config = dict(
    activation='relu',
    dropout=0.05,
    init='xavier_uniform',
    residual_init='scaled_by_depth',
    muon_scale='match_rms_adamw',
    momentum=0.85,
    grad_clip=3.0,
    steps=7200,
    final_lr_fraction=0,
)
Rows from block 10 of a small model that predicts nearness at each pixel, named by matrix and row number. Rows with one number belong to one channel. Each number is 128 + 32 x the weight over its row's rms, rounded and kept within 0 to 255. All counts start at 0. Numbers have three digits each.
After each channel's rows are labels from the 100 images, of 14976, where the channel reaches its highest value: "strongest on" is what is common among them. Only what is clearly more common there than usual is listed. The data: rendered roads seen from a driver's seat, with toy cars, trees and houses. In brackets: how many of the 100.
# convs0: first 3x3 conv (model.blocks.10.convs.0.weight, 160x160x3x3, each kernel summed), inputs 0-159
# convs1: second 3x3 conv (model.blocks.10.convs.1.weight, 160x160x3x3, transposed, each kernel summed), outputs 0-159

convs0.115:100116150139120155096119109119103146083063120132159108178173179117135186147141122133170083114184116172092149191136178128109156155116110110163108126090140082161131054131071129072155125151154129087104132103159097143155149143121135171136117187129091126112140030146095125188118123131176109173138115102156138137174102130139073128121047151149116134139106177169169091145095091121071113074135057193138083095153186119135101090143131094119104113143071103115120181147125144168085141104158134
convs1.115:193161115161114124099153130186158134173166153152101121095137097129168082167164140176157151132118124162108106090147072087130151121114194143114126098159105189120124196137171143160127137104114098173122115160080174125129144132177093139143144110164192128159070169116125152122156175166146149107111169140073151185069120138113194178135191147108078153137095101129111137136127157207176155183134198105133185137100089141128096143141146151125096142169181137144129085128188115171164158150130112
strongest on: vehicles: two (71)

convs0.27:100120146173134145218085152152144125135122148121114107046132114146156122108120083142111112129098128130162101116166150163130092113117134144101140107119153158146139119074141154112060090119130168127095048146093149132131205130098126127168133169150184096145148109123141138183132116104157168145134143165114137115132156142135171107043128183089153208115133120091136142097153136065115137150075128160122136140147177164117081180126094165154054149162128087114127044159132152014112110105153124
convs1.27:156147131109159120049130136129090154147120139110119169144164170134087115112083170133158164090179154105092120119045100066092174148131128165146119147085142043095104100112099135090136146135091104157125142142181147118124082094163130138142166092097106144049111186203102114123143133112126100156126155105162070130123087121157074116180149061123100077151147156141183132143116102186127120124126127176159067091127062172149135097070113114095190164125114150134107155111175134144100137147108167
strongest on: truck (89); vehicles: two (67)

convs0.35:125140136115163105150102126147125097150163111169142147173171139150114160138184158160143000096172096048117159144130082140157142091170133128108144109147162124150101103091106048146065087139173179096129110150102115109114139161098118137173120101178124108098153095151158173126127141147116134103117163143108120170114082107173098139160160128157177095064123144162118143094119134107120096100166166107109173151112088141132174108144157111172118095055130110099116070079165132130122145120164093
convs1.35:161145144162115160152108112124113122098106167100142128119109106110086074140106078096101086067134133151181102062159172122147173133113090127126117165132098126117144180147061163109097176124112165092156104093177110168139162153114184132118152160111154071111137142133068103130108077086064119105117102102135155057140179134125157140106088095086092147195135097063133109105162138096159055080118097161181117122102106074095069133157144116167046130093118115081109101118154180122125161146149122
strongest on: truck (86)

convs0.12:133098068086160116091093082155123123157165146093214106160146100138116196144145149103130130105133138088075156144125126152202094128150160065122137116164164106101169090146171101147124137130150152140123137140178124135095166115148146121180129156172144056085148077129147123074130134141111116134102128146099142108123200124162125113137118095103153128147142099158127169093089112160166038086128084132101087154122067081145088150182114144080103099100119143081167097107165129188066178100115193
convs1.12:182150113095080137144106127081140108069119150166110079147151091152116090124125154096144069066140110131144127144038135111084130141086095189116138146131092115109112199090080150121083108111093133083105132065139094105106124193135170141139040100131092126062142164127108146156099133152109154110193130106169181097113109142110114088061164117162167131109143183135106100145149061131107108111151196145183146127117098136107075138111170085129079107095156119105101127150147112071151104115137120
strongest on: truck (95)

convs0.90:139094100133163181103136124120174084162115165152053115163162146141093093162102197175111115146110125108132126144089132145100141146100123161150140102089145154098140126145107145145085086111156078126133168105122153111115189132083082119255120069122103151140120141197105140134139125157133153131130110093117160106154088146151116096116136136112124126134148082176116152122192162131066113068123150213119161147164114108137117104076090106142146100140096183118095047192116156119136086087160122
convs1.90:139162135135147067107131166147097096081075096189193137075097153184144103123122112192093127132167168088139160104149089162096123153093122106098114160154094130133133144121165142057185154116136136107115127075144118143161058141132122117057118136107214114085134133079173102134146109066137139159140129132127181113121155114158160156147118122094092089137099183074112100115113069117187094159101112131164146104141164088126164112140160163112127182077126045155087111105120144090151132108066123
strongest on: vehicles: two (79)

convs0.36:162181207078159110116152182179079147162136141072136122137146153091110185171114080163074174094144160106134141143129157149158105159113142079147128115099134141180156170128130091138081104127141098101086101061078111175120115036112155153097145092128096056071121161144073175135153144123141138143104121104126132117093098124185078102117161133131082114097165136177098165123120071116144082120153155115185096125131138126095124100132187116204155152124164120162133127098137182126147171100138129
convs1.36:088105066187100126122128069107169116084113136130099112123139106161144076087178151082141095136124133157148120083137106047042134098175128156158145132144073147090161125117115175078145120132160116139186146140135157097120089200136126069150134175110162193180125108094146134124072099144112109138130131163185170180145140179125185157138097175097174122134112105070133098153163172128080129150106119128088128127101129084179098133110095127083098106124072129141067153150127057140122098142128123
strongest on: vehicles: two (71)

convs0.106:136067014172170098150119128168143107151135083133116112143102123149143083145105156140145138129153059143122129132149100109147126141160096142096172164200156115133062038189141156098135148152117113071198140123091124097142164146149165148101136127163103124148068149095167191082089133166151135185107145102095148122132140149177124097133090155090149105120052164135140176124152114135105096123156124096132085162117086141112121153139103123119107149124136162135151026067158138145133177108110130
convs1.106:122176222096155112191133124111124085135038071126125140096127144117168085117153138178099097123133200144148133146099089107095094127110099150172091125118102124152150067134117097128131125102094078179142103076095159160113178116126149113108159095138129131132087126148126105072118194083061088093165130149141087103151111085076152114128087107153134153113180134141093117103105180119146156093140073074126171151110164100123166178097146160179121148129035097108127077124090117122131147113125162
strongest on: truck (89)

convs0.39:071130120143156068133154150165178165132150045132122140072110166125161167144134094120065152167141161136080109138168115144181106130102188097113129134179130109122204083156128107164128146160071135124168158106113117106086094172095162141105132134165127123105121118168128129140087130132176146114134099053103148100181114109119141071084176084119123176092165172132115137084160110153150095133115184114100138128181024164129083123132147122160136108037116169081145120117159153135154138128098146
convs1.39:175090152140101179106108072064078146123144129147156142126185097157096131102131134205123096110099057157180123167121145131116162156179090135180158104093078098120092105086168143089125110097151084108155129107134134205155167104147139150070115080073077141120109162129116059153144155114057129113123089124109166217123151154107076166133112119092092070123094127161077104165131139116190134120124101119108100109113194139138155138121117117141157126147097113132128088153065132071124111139149128
strongest on: lamp (69)

convs0.51:120074101142187167068152147180105154142199158128134131132141170106139117134175111187188079176184169128151107100151140104121113135135138169130130115130145192138140116138129156123108116150123093074094127144131112109191139035094143162116149116146102131086106125141140135090114137107161159111104123106089153155175120143135138165111159141152113079140066079125163162133137103119091107105127171049104197103122196116121161119081060073103135049083109094133165139094164088084110116096161091
convs1.51:112125147138125167129196135131153160118141092110117120167121113188124190175127123117110123123113050141093167168147124158164151101108171127189122154128085103088101139099129084109179157168152177151092060163109125124107113073099116148112101113097115120163141117114108093170195089167165106163165076141135087109143105163137114149139096176162191142095105102129156115148118123222151172160115133104133071158154103104084139133131119150147176089155163179106132132128170126239090101147173162
strongest on: truck (100)

convs0.7:145148168096139121108172099112122081141108104139144075242095118130126094116122132125111097101119090156060079073132113155120107102152100108195137109133179122116040095104150146142078135136179114119170119161094148144153174137071113141156036119169124192090109144146211186146120158168135145156115118125073151143154103131142131115196136099163144156142058128073163133136115109139159117094134142144153085157119099185075174124096120164128158138131056151115119110109135127116113116156129135
convs1.7:116114113184140084172081122146107146120156072116072186135081112174143133156106120134142132118118143085169094107116086102094164074122093077092148105137123083116196102096088134120063118109090120130120111127083096149079195131107156126124194136138083056143083140082123131077118160157084152104083114091159115146097104169110130122076089162140126112166191114185088103145112202143099145085084121102136133143180129162173122161088143126131127134136052127114100084126116110132059151137176117
strongest on: tree (81)

convs0.2:067093146119112079136094073175151154130134085117155127118183133138136126136101099127178059133141134085111077171121132174127165146151120165143152104126164167151084116078149146155123116187114104141089155090118120143076150175111094109046171143166095093168112093108155095130116152196135134203186201102082146118094159130133066137062156111073130056121106148137127084133128109163190192054087129121171124162163126134140142120122134130122126149130148145159139073110125087145159110135128147
convs1.2:174179123131129115112168141128192109125140126200074172114122089103090082132111093135126104162102106194157155099130085138156094211179096114141149134175124174074159148138099109092128184112122129124150147104138162108179198156130128136165057098115185136110142142100115149103143112076118115104107151141109080149167145106166144085170084117139104160100181125164117178136109134119128072137193122140139138158088107151121147153144137060171097146131131099126047079125217153142136146182122112
strongest on: vehicles: two (67)

convs0.145:137113213152145155174128099133090129150203138180205073107133144105140148132098137161159099158159091053118081146101101162140109113123116099138115096133161191132176121118142107138043168145122138093124128151083128111166135082059089121167116139132119155096089168110136116110115154124056168184090113137105119119130178138105124128119117123125132138127109078111132127158170172102098133097139065146105156168096106159104126126191188152134107092073147172070131070123100194097138157146167084
convs1.145:138178092102115097104115134157223098126079124103115137139106111148173169136174125110123142126151141168147130130162155138046168097135167140081132150134160079142116137147142150069190136147095116146133165134165114168115160112161118136159144157209140097182169082139172132129116168096157111092154163169084147122143111096179157079140132136101110165115163147150120124163162139158123128151077169157195079107200168150187153154117123133107122209176117123179105144178191106143166129162084113
strongest on: pine (88)

convs0.159:156106126124147136129168114136181044065065144076089077147113112146158102118187141113071161129121128127167112120145107140124108162128097098099132137093127110096131166110119142067166169055138183181253173100155129169144165158129148150161132135112096089121140129118180158142179131103121066131144087176092131117157147119123141133153118128129103114134129099115154104102097154139096156192155095087068109142067092167109125149167132142194164117116133113149133098056144135072164164145137117
convs1.159:126130114090097133089109202119049174143152138172118178097158120146062191135070122139152131103105117138074152142104144140155096109127131189123171119199063122139115112107122123147090079149068095083071061143103137083080049066113108067125112119102149150131107108126087111129107147114144169097123118111103124105104106122136154093117145130118159110109115135130103169130123090114139107093110141154165085120197146048121117107063152117053133114118104124130151162123130152146118066075078156
strongest on: lamp (93)

convs0.43:145115170164121169185161055164118106100101101164178116136118121121120070133183130081085133125121125112164086106092110141125169160120094140144204108121157099075110106130179149130157129109030117183137136103139078132101182116108131133068159111137144046147122122121167094114133119121046098163123139139099123126108163167089104093082125167069115148094125174073106124127131127119127156142105148160176137112155132136145161196168131190077147168140168136143163119167103049102097135156106140
convs1.43:079113131115107106132072129134141103158131084136139098093067140169182135119072142156140133154127130167066121129183140135107089116199101126127083097180172175138169177149121119147106145162172137101128136104131178136155087156137135158145116172137090182142141118160154178085155106110184160134111128131100081138137123091148155129179111082183136121157184078165138083161117097142083141115166098126141061165130129163116056091130090085172106137097132118136121126082233182163140160084091102
strongest on: car (84)

convs0.73:153067089118089110169135147120159050140130083178143102111134147157174137145191141122159127175179169084139089135119083135106125116145157182165122114149144168169192081046121140141056163120177102173092129105127120129161130048134105103158123122139131066090131131108123123061145120138115180158079143149103113150128124135102112135112113129133128151100170148087109109132142138147113110233073134126127190158117131100140097126135144154095066174078128089196092107137131135124076135137074152
convs1.73:102125186139188140113117158160106138111182130096130124155178189093132160140075152131108145135103060152131140146137139081159120103096100085073182116126141123129117129182154129068193096186048126121110113095120169134112152147146069159112139078135142174114118174173134133191152121137174146139108117128186061112149108138181110072141133125072112147171132157167166204121086145078122167143138182189108146121134104146144128128105084148175168146151119104087084174162158127124102145134178149
strongest on: vehicles: two (71)

convs0.34:099135126113154126114164142077142119153135080135071102114149130197157191125114172117092021146165145145108095086170151113145113116180132090102126079122116108127142080159102092175133118167132130050099149090127102117112116106161124159131136092140147166104101138174155168129102096129186156165123132193156106142140112116140133122101150085141174128100132141079074191109134107191150090145193212098108110162096157120132107149074079164122086078117110132143093096166189162085165129096135134
convs1.34:180048146189148118152133140116089140154159146120141126158169136132180142131152134129113188119122108133112083163125142150090150191075180094149131090067102167126093174096156169151155121106114155117091070167135118146122124098086154101130149116133158129084177134104149123107152119156106143172135059135060145120137125174143143081153096156136134102139115071156120101146103221135136149160110142128056124153086106163113200104100096075123088173184123153135169165102211115160087117118169152
strongest on: truck (88)

convs0.122:108089124144185113167071087147143192165133129130172138107098153083164153152089124152146133086118128130151104157156076104161138118162140175169106066130140109124096120107147138133068124093130119169032148151146081116133128154105041115123157133178163114167165199153077074122113111110110114116115140089104116134085104146128160130114108125147126133135103136151136151090141132095154167137023199187160133115184172126194152128130126159069092125144122077040110111149129111116157112118144105
convs1.122:124110119116125140122149177133038151166141146147090190105209097118137120123170127156167175090147160133121085184128144120148118130073106149172148109128128147135106128143099139157158124130090113126062117150162096083037119122123093114144100083112161108078102084151143115147160101155131140115118129128116124041048139129139077094141156133127105187165107165141159071128115145106116096120171105164154104022158102096161167158142150104120134108147126177191111142143155176168109091094137190
strongest on: lamp (60)

convs0.79:151149109140108153144163165113097047056120081209146124148145120137164111158136101099125078170134157119080143092136075119073107153079125110147127109157115165085129181121099112153136103129150210111140102112097176105130152123129215123077147179197126142136153123170125130072150175153113105133119065123127156129084136118101146146144073154111143144099143151154161138092058084136187126100185096103146198139094127050150137121136091121140107125123113135138139098120101162165052135132104166
convs1.79:098107130142131134102100106106124121159148146069102114150107152069098186093102140138124159103112086111083135125128145125157146115138148162102101112122119112124148079084140086122106154082119085056132110117101049125126125120204114080117141137121139093050123118093113154176108061108115199149161208057152094095223128145125132164103205067124074110181121113068115085109130160135102123153075155154133063086136120126102083155079167137128171125144153098116118140123132109114146123108133157
strongest on: solid white line (63)

convs0.148:095156147174150154196141009144131107101106063116096124109095135109172149169104114106090032159108096139138117108147113147137096101133118122139111096175198148100153144130149085145131148146162134156103127118152111181125149103125205106092117116142145079189161151064155085126091162120108120118142142156149114121147123108102166171185107106125081140138159103109157160149098166156131151079153123033124112087157094151095155114171065170124121191144188140088125102117132147105135123150155106
convs1.148:116099112080079108112136060095163134143124113152183157103189110117083094106149098142136095145122153130159145170095104125122153157116099102127131172104116150114117137169131201110106185131105128177167178098148133098195182175110136216124168133084110163098098121194139107154167105137139167153125129125148171120132149141158119117064064156137108123108129096138121104112151112115150079137141104129129118196104110150164043155142135187165125017118128134151069105091165132093169174117095131
strongest on: lamp (60); pine (57)

convs0.136:137088119107181121129056085109108087158158173147145117155150147127161067135096093136140094101153126111116096134126099073174150115148164141140130107113170135112126191106104130123125108123135122137148080109125072138088133142171221113184145172144146089023158077140174144078190153139185136142156135146172101121100100132144129116121150128119135128110148153161146106045153151166120067111110094040142148157114066094176135132178095188104122098122095132081154118091139141122152138120188140
convs1.136:142135112123098127136076150144171076112098124116116077125144156113100139100095163110104070104126080059110151138170123193105093134126107131133129118123144124087141129082146124156101178172104180132100150106171146125113153150056156171085127104071131107110143175117091189178095106143115131144092086124092178088095178079098117069132104124177153118135140108111112124117073066072154089125084176216082132150129125148107109167084153122132106107144147058086100079111105110045118149122093099
strongest on: vehicles: two (83)

convs0.108:111043125145185165128118062182094115190155164124156126171134137175145136130140153189138100112148126161229093108149116154141151123121139130139106117070175065069107144079092120127109137122129130114111127111129122133076162109130113106139083163140123145107152055150085151180117096096212119137114138132065173104131157112143140124116102104113184160125137224123110124133166126199155139099166151115104134127136130107167111111120072122110108144098063132095109097113166114050150115166133089
convs1.108:098168128152098139076130154120158163132130096152122052126092138142128125154100126072061098187134128135033085135132122112131159108170076154136136175189107184163135116110172159117125157153142145157173151116169169140168040135124131171133164124132126085177112169122097142095129129126137120128128103117155096149121085063112173118188124172184136074113108074108135191119126176157114094151114120112163117136121066131037107146146122110152101081096201126168152127138124152137107157097177120
strongest on: tree (62)

convs0.128:088140109141091183171024178138088160139113116087118092121172151095076141124097134110136127101137045119126086148136122132113131146110159185109122072170138130162116118094126173128073134180138048141108123128128081128086106144117106147134144184132184066130086147095107120165033131131145158119111127144212136129121100166134137149175109143176090106145086176170117165071127144113157113122082142098168103170115157092177139148074153141151102118133123124120124156132153153120165149089154196
convs1.128:129162162157110128156131152145125138118090159091161164071175126102110143122165116124164155062119191140141160120083122167180159117139131137143138161158152034136106077161117069125103135082137050116136092170147152146138134147099146142139169111125098182096104088147151047185079130171079108095112114092079136098148166149122112120108146081094152183143180121128166150155139168107152118092136087165131073081186108139081124159088184122098173108101129134110146071128128147077120106099165080
strongest on: pine (76); bends right (66)

convs0.14:111107125103124134198190132118124230147122110093198125139101105113171079129140067089083081150124116170130107119120140152190086137098097148142086045132134124105151119162150139132140132126115140099092172184150130162165153075136107120123094094109127069132123151138110133105151172150000107109122115129082106159156159154144123086164107107149125137162096135190139154086144149117137082118111141136125108148187190120150106144110151136099121140117183185070167144190117089100145147092125140
convs1.14:145090147168111141095063158152118092106104114175070116113160088131091142177090153158114177127070104083145113142125113146041176096053155110155146125089076156167112158117128194120112091140120091134137140084119148118083087123089097179058180154060116177124131112108139043158144137099152129127106118123126141101128082068135186115112102087172143146118129099093168099172110107140118155151105122144113121096087092150107175156130080103169140062124111129128093094106131187139122094168137099
strongest on: lamp (72)

convs0.30:152166178146154137194086143157155140153112148148173117139132111138131128128095015103178142121106076150110153031185151100150110098151143067128155121162075178125142110116094142098031081150102073130068059101137136105113118142144132144187151135165133111090089117159114137168100149170145086135096149163145158129120187106171157107135107113145158124144123099105080151106161117128152135147174158152110098130126137125076117156119102125192084178155142056080137099139140104144121147122164132
convs1.30:160147109108113094165125150125086136148114190086098182073085067101131137143100196142163137118149171138154156110069095168110145073118154144119187154100134062101140092074081147102058116083101112126145147150077149129112121108140112139111138102154126175140134143140095175079089123103178160089127129050143118164137057166097140085090135143125063123134179133159160097087165126067061111106083096161145121100109136150163159123140161093101152144153082162139125096124113193145147124088088123
strongest on: tree (69)

convs0.112:112113123183162173172134137172157067165107135140135106052165133077175129112159097076116094090127123091184125035178090103155122150140091079123125125136151081120151150147135150119038105127105127165110035095134053137171204089088122099164166106156149120151127172105138102109129144127110118128081122096148139088118144147125161186135122135179104173102129112109138119137124133147100106145137142120168135149081144138140095155131112183174153184118118062155162168156170141145066114136145113
convs1.112:130091144137096140172090135105152152112131081106107132132089154166085113165128102109109125219088077144083118158128137104094127073154097115088167181108059113103167076140141142102136160153088111190152167115135193181096142145085088141100112106127121116111083133160161180094149117155139126116103103127208140171155120171130184061090087092155112132178187140118110152147103139115132157198111148156186104140129151136122126137116092087109089105186126096068121059125087093098152116157098103
strongest on: car (92)

convs0.48:132170113102125100138142109167141112134095091171155088138138072132062128152131132131175091106158165082170137146117093167147175085123156132135161107099111199083135131079166123114070114153158185194109079094086189129106147173145126102078111149120116101169135078143085161124106125153125143094129119156086132173110049153138138154073123139206166148135131164112173073097073125129156211136069188090166154135129169116111138086139171121182132148166111111112121107074109103131110130123138104
convs1.48:100086166178135165056122087101147155118099151098131190149103138106157116073151088127109073141139098142090112140150148114068131198137107114104089128144189071136139122068141125138157120154161103122171162157148073154158110127112139194068161125120084102096131105137192116121183082116092105148131137150117104061110200121140112110126136160070064093165139080108084138123195196139138153148155076133109087146096122110179157118123061146132134098159152133169156138110120160104121130148072117
strongest on: vehicles: two (76)

convs0.50:074097096102100124108153071176146099149141058127104107161079093140138119160118108087109063101146111074113108127106115106143098102188083126106133164081203133148040116156069144110143131195107177076131125120124130144153186137152176199123158097142130125178145213167133140071117181154200135156150164118074156113129105152146105160149126131109188102150122166119119097148085070128174106164153106112144101113085127159123170146111112126132131142142079170140120093130150111147126103146136085
convs1.50:075172146192152080164122076105092102143111146144107141142150126117155114157062144191135113110115116156135150124157149128131147075181126120133132086203062081078229145095179134123118130124156154161170080118134115140103077159120175107182117146130106097078157093073129117104111162069072123119104125130166097097092115076152184104141070130135096128090150071128143157097101181116117107093156142091120113148113108103138064127114158136191127157150138111109116108111122101084091184087097159
strongest on: lamp (93)

convs0.78:142114141114132098117084128103118098113149181138134180025106106092108099172094124120125183101111077074128111148145098133110097086081140129140138109128146085139144135137144143129077126117153104167133157106128137130133091145130180133133127134126172130130106095156133132118101162114075118108096129082143177156096105141145173128120113100119096155148096178098138131115183141093138090110126156255171069158124121094135132136121240088192152168170126060103128079152126161129169132161106156
convs1.78:112154128133158109092174090133128186142066058119126100218079130183130144101132144163129103163103168156153177136113172128155157146160133119131170149151094152116150107106127135147157109111110124092112103183129119112145104098099099138115110122099116132130152136121125121123182092134198100167175081147130069124146110135123083146112127172130171101087186064129137101126083087181122165129149113029105206120158128176106086097147048158138108073133147196103117137076135076166086118105138121
strongest on: house (75)

convs0.155:170122088129092163092103125115167102118126164146141123138114105145138120124099104127149156093164153105068131109139109130120111092136124201153198156125150136156109081104128128138107177177114142158160121102116074111101110095152125165085139119163134096138106118131150180127103102131123176116120098135141171144150092110090169150162152078111131127037138150078112165120158122150140103181109102039154207197096131178124078133138021151065143159098072111101070101171136197153131140155104118
convs1.155:146143147123162186158151139174166142151139117146177100118177127152182181173148110120172093202159079132149134168138152180161177128147141128095139085135177170112131165157157128151171158169146133161133132172176159155129185120115144129149126133146106147152177142137135129145147106185145125187111152143102177113160182171177083106121146141170165125206111117192142151140161132139180122146117189179118108116142089085161201133131158109153070093161197159162154101129128142116174110136193088
strongest on: house (61)

convs0.86:122145133143092110086066145168128018132150130179090101150121110202090145170090091141104095149142156172143103189113081083107160059149092136154179134106116188100149145120117123151124138120137117079065168095139136101130182101096139116085140103174127137118129117171132171082108121120182096136162141167151144177093094125131092041126107119130097101162126136087128129112158133137145154140103149164170127139173121132115174071181064131111126105074125105189118120204171140121139128131161103
convs1.86:132133138102180165144169163145141137158112135121128119086139091121157105079164129204165191071175139134088145109147091207135067170110161116112093081144095142142134066128158112114187106138076111096129090100137150081118147115152080108174056139146139141093147082142094200132107110152162048132160087149068119102114118105112158150136127154144102201143135134165150103140128138133084122063128112178092063091081166190133112111147178131115127150105110097170080096107132133163147131131106118
strongest on: house (99)

convs0.23:135099141110109165166129112136147111081120182058128128109141098146147037121086101167123144098135105186145114173117153101111124102111101160144180134065121157138140179120160102130165141110119123073118112119180125167136074143115173103076125131155143134072096089138135147188155105156141147135112099078090208129173143175115117118109113103141193138142117178206122119122108146114123128110128142103031167133145100132172135107195158136181133131144062128106071062141093140140090146168149072
convs1.23:068113159129114043107119131120129131142093065183161164138092176104130126118148170133147109137131182073124174131132159112090149182094180068117091117165169128123091115122107089060099164140148122160133189160069126135138180125175127179110099141095148137160176133137132149128091145110100105159169230154115088129134147092128134143157132122113100143094129076077162131177124133141136162123121145168184136119130185127071132087078087106085123106105131103107145158131127127099089106102094227
strongest on: solid white line (54)

convs0.114:144133119141172115079098158136122161160115114118135092157184120075088107086093167116129123118128113010157126140096113149144081128196128134108145138167153101131096027112135117172064125159116042120127112200144101171084158123135117085150143104159168096107080130138126141190116167150122156138104139151138145157106067120158144207135105150163140115163088144113129164121133145149143133133098124146165110121062104156102140123067168139165083068126082173124127096135176179141120127104176131
convs1.114:146128176135110155218149154138136157109116123109129130094177133132133150140144074130132121130138166178154130106112098166079127112077130109139121108161146041104133030105162116127061119107141032127104069098086131095140134104110132178110161115150156158137060115158157116170104117162158079138035108098119110072109068136138118092145114136102149167161211116128116139114133160100132112128140099161100071153143122105184144148071183129137081096131070133127121125136171125082097135102145136
strongest on: pine (80); bends left (67)

convs0.83:119082137136123065165083020151195135137113132159150103117082142144159127139125114071120052168127107126123118127130125165208154170179131124107207191193136153128149086146149121121127154106098102150128170138131112151133191098142129135147149122134107103104148110101182109069142108113137107157062111190085179097128180090148100121111118154111095151131163118148124120142085119088168125121163138097160118142145137162058100188138140110084092135163135132090114108069137106073159168136103075
convs1.83:070165097075119056122166068108130118135119068098154178079130118125152108108128155198124097104125219147138103120119105110078093121115065153195082146107187121119122093147160159149137126137160112120162155121144169097170111120147166131096122123095104160162109154175109188060094135151135131146183129140128137156136131139136177156141088159124128127086144089129120130100140130140088119104139128043075138185127133093150107077104095166226182196164112138135134142146128095097118137156092146
strongest on: tree (74)

convs0.135:139122121136100122123157135129140072110106107123149123145129091129150065116100154102103141136110078156083123122130112136146126117119112067133152141101149118103154138131152128102130175105126192096224138126142122159152137136119255138144117122109126165107142143116191130118101106129099119140112146118119192097102154091123105183125098116144145114092153105110166102159121129114143114126176103101122133180098098141122121141145119111168133113129122126085132097076143126132136147169103128
convs1.135:129159092126143117137139142113104202138137159119058148120036140135079146091129127140169187092070148162140149105110138131121125143091162183111119128112085113162147101157122121189127104086112044175075076135123134108076108080103000092075129150138068144110089090127061128145143116126163142106128126128135055125114106157148126080176156116093135118164120126111084136137123091131102145116085141151129134088168164116110120119115117100104186145118114125154125161123082111125109084079113168
strongest on: lamp (97)

convs0.31:124148145122087081176097157175176102138127111109082120118100135049136128134114065118098112121095112197160057132164171104150158167133187121137153097128121171142140096142099158145145104135106096094184067101147118130091202144107167166139175212159163132124143165149154122191106106090097154099071117063138165157115121095174122120124164169143118135101145157120143125125088181134141085097078117156174171131111106155144119106070192097155117125139141078084094079118134165137083096114137094
convs1.31:139110090135109159118109134103037147094154163125138158095156085165168087115132179116175168123166149111117148158112121140098107140106092101150084145076109103132097125175129125140085158132176118155059139104161120128112096105143128119135093044057110123132112103150126108132185121123148078153180078176135128139097124162078122132159116073096132159175212108098112074150186135146103075124197130143109083139159142094111102157136115187130126134179127098148160138155191061179161139111102178
strongest on: house (98)

convs0.68:142166124110117104126172064186135125130110134138071101116150111101065154155092145143130091094135184106121125188171038150099170116068150140162112106146121127166092149089169109129112091116149138193052149143081124186132101175194076130119121076163153114152123158068130131140188161108108173139094121158155156152101146144127144135094140120099118129180093125139168081139104128107118165129094138159108143069107139123120150125123125130116153152152131121195053158068068104168168185131077118
convs1.68:164188134157145094071098186120103147157108120170183201093179084134162089100133131108126185125168157130158136101145187103166132171135154158083135138164170097100061128145082124116091144127089130145094156110169160098105133075040140147151102184129148094084176147149129112124085117156112083162173131127103094100124087164160117140170143106119154185121173108136157120112078138106165116156109126128152139073183121151148123135116143171123112162179124152063175159197123148143117075105114172
strongest on: pine (64)

convs0.151:128151134172109192122051209131128190143179147203143101126144130150126120114110152124146145132165092115147142115117161174075161157179146073132081112089114176095114141141104122088182166178123032123136113128129111138126130052114094120130125179144085157140119145114150142095110108178090117142182079131105124132175169151116117136147112124141062098099149040132100114079149144170105176106100154099108102144205112106106106110124089158141135128129170185088099104102134090131160093101152153
convs1.151:111082118114102114105200082144187116117107118090143142142117125192110157107151090141093104148092110132109084133177137107172121111104120156030126112119106116129182117105139161207117114108114182219137131131134155100142121169108102104101128091144137142122150097097147128145152140107202110100057114092116102143068101108142135101189151164137213152130076216129135112189142120158093105169140125138106162110082140161135166171134130097132140120056073091168128140114139126117097098094097098
strongest on: truck (89)

convs0.13:132123133128110185114059214189148088154132127094085141048124102133181142108100088130162089092165142127093107147166133163163201116115139105124180119059100143080122160117192166188133069128126115080125098143119137112071137122105084129128097144166145111116130131126124153145153129129094122162115132117113179145166102138152118132175114124137067175148083132159135131119110123097113089136114206098103085122119168154203079136125185141117183114137141079075106115069158115083151109156183125
convs1.13:102145130102152085160088121123049182127157122107175116159149126135072138096136160153189163066154132063206210132131164132108085151170074190189089132181136115141110076143113101087090067163179146088112122099145080107117106147141170153145115142080141081138127157091069072116084148144190076138093113149136081126145153097113127131107167102122154128114122109181177132148182121148122112066106103163139085096150114109122167130134138148092082143122145158128178118147148129105127116140129130
strongest on: house (64)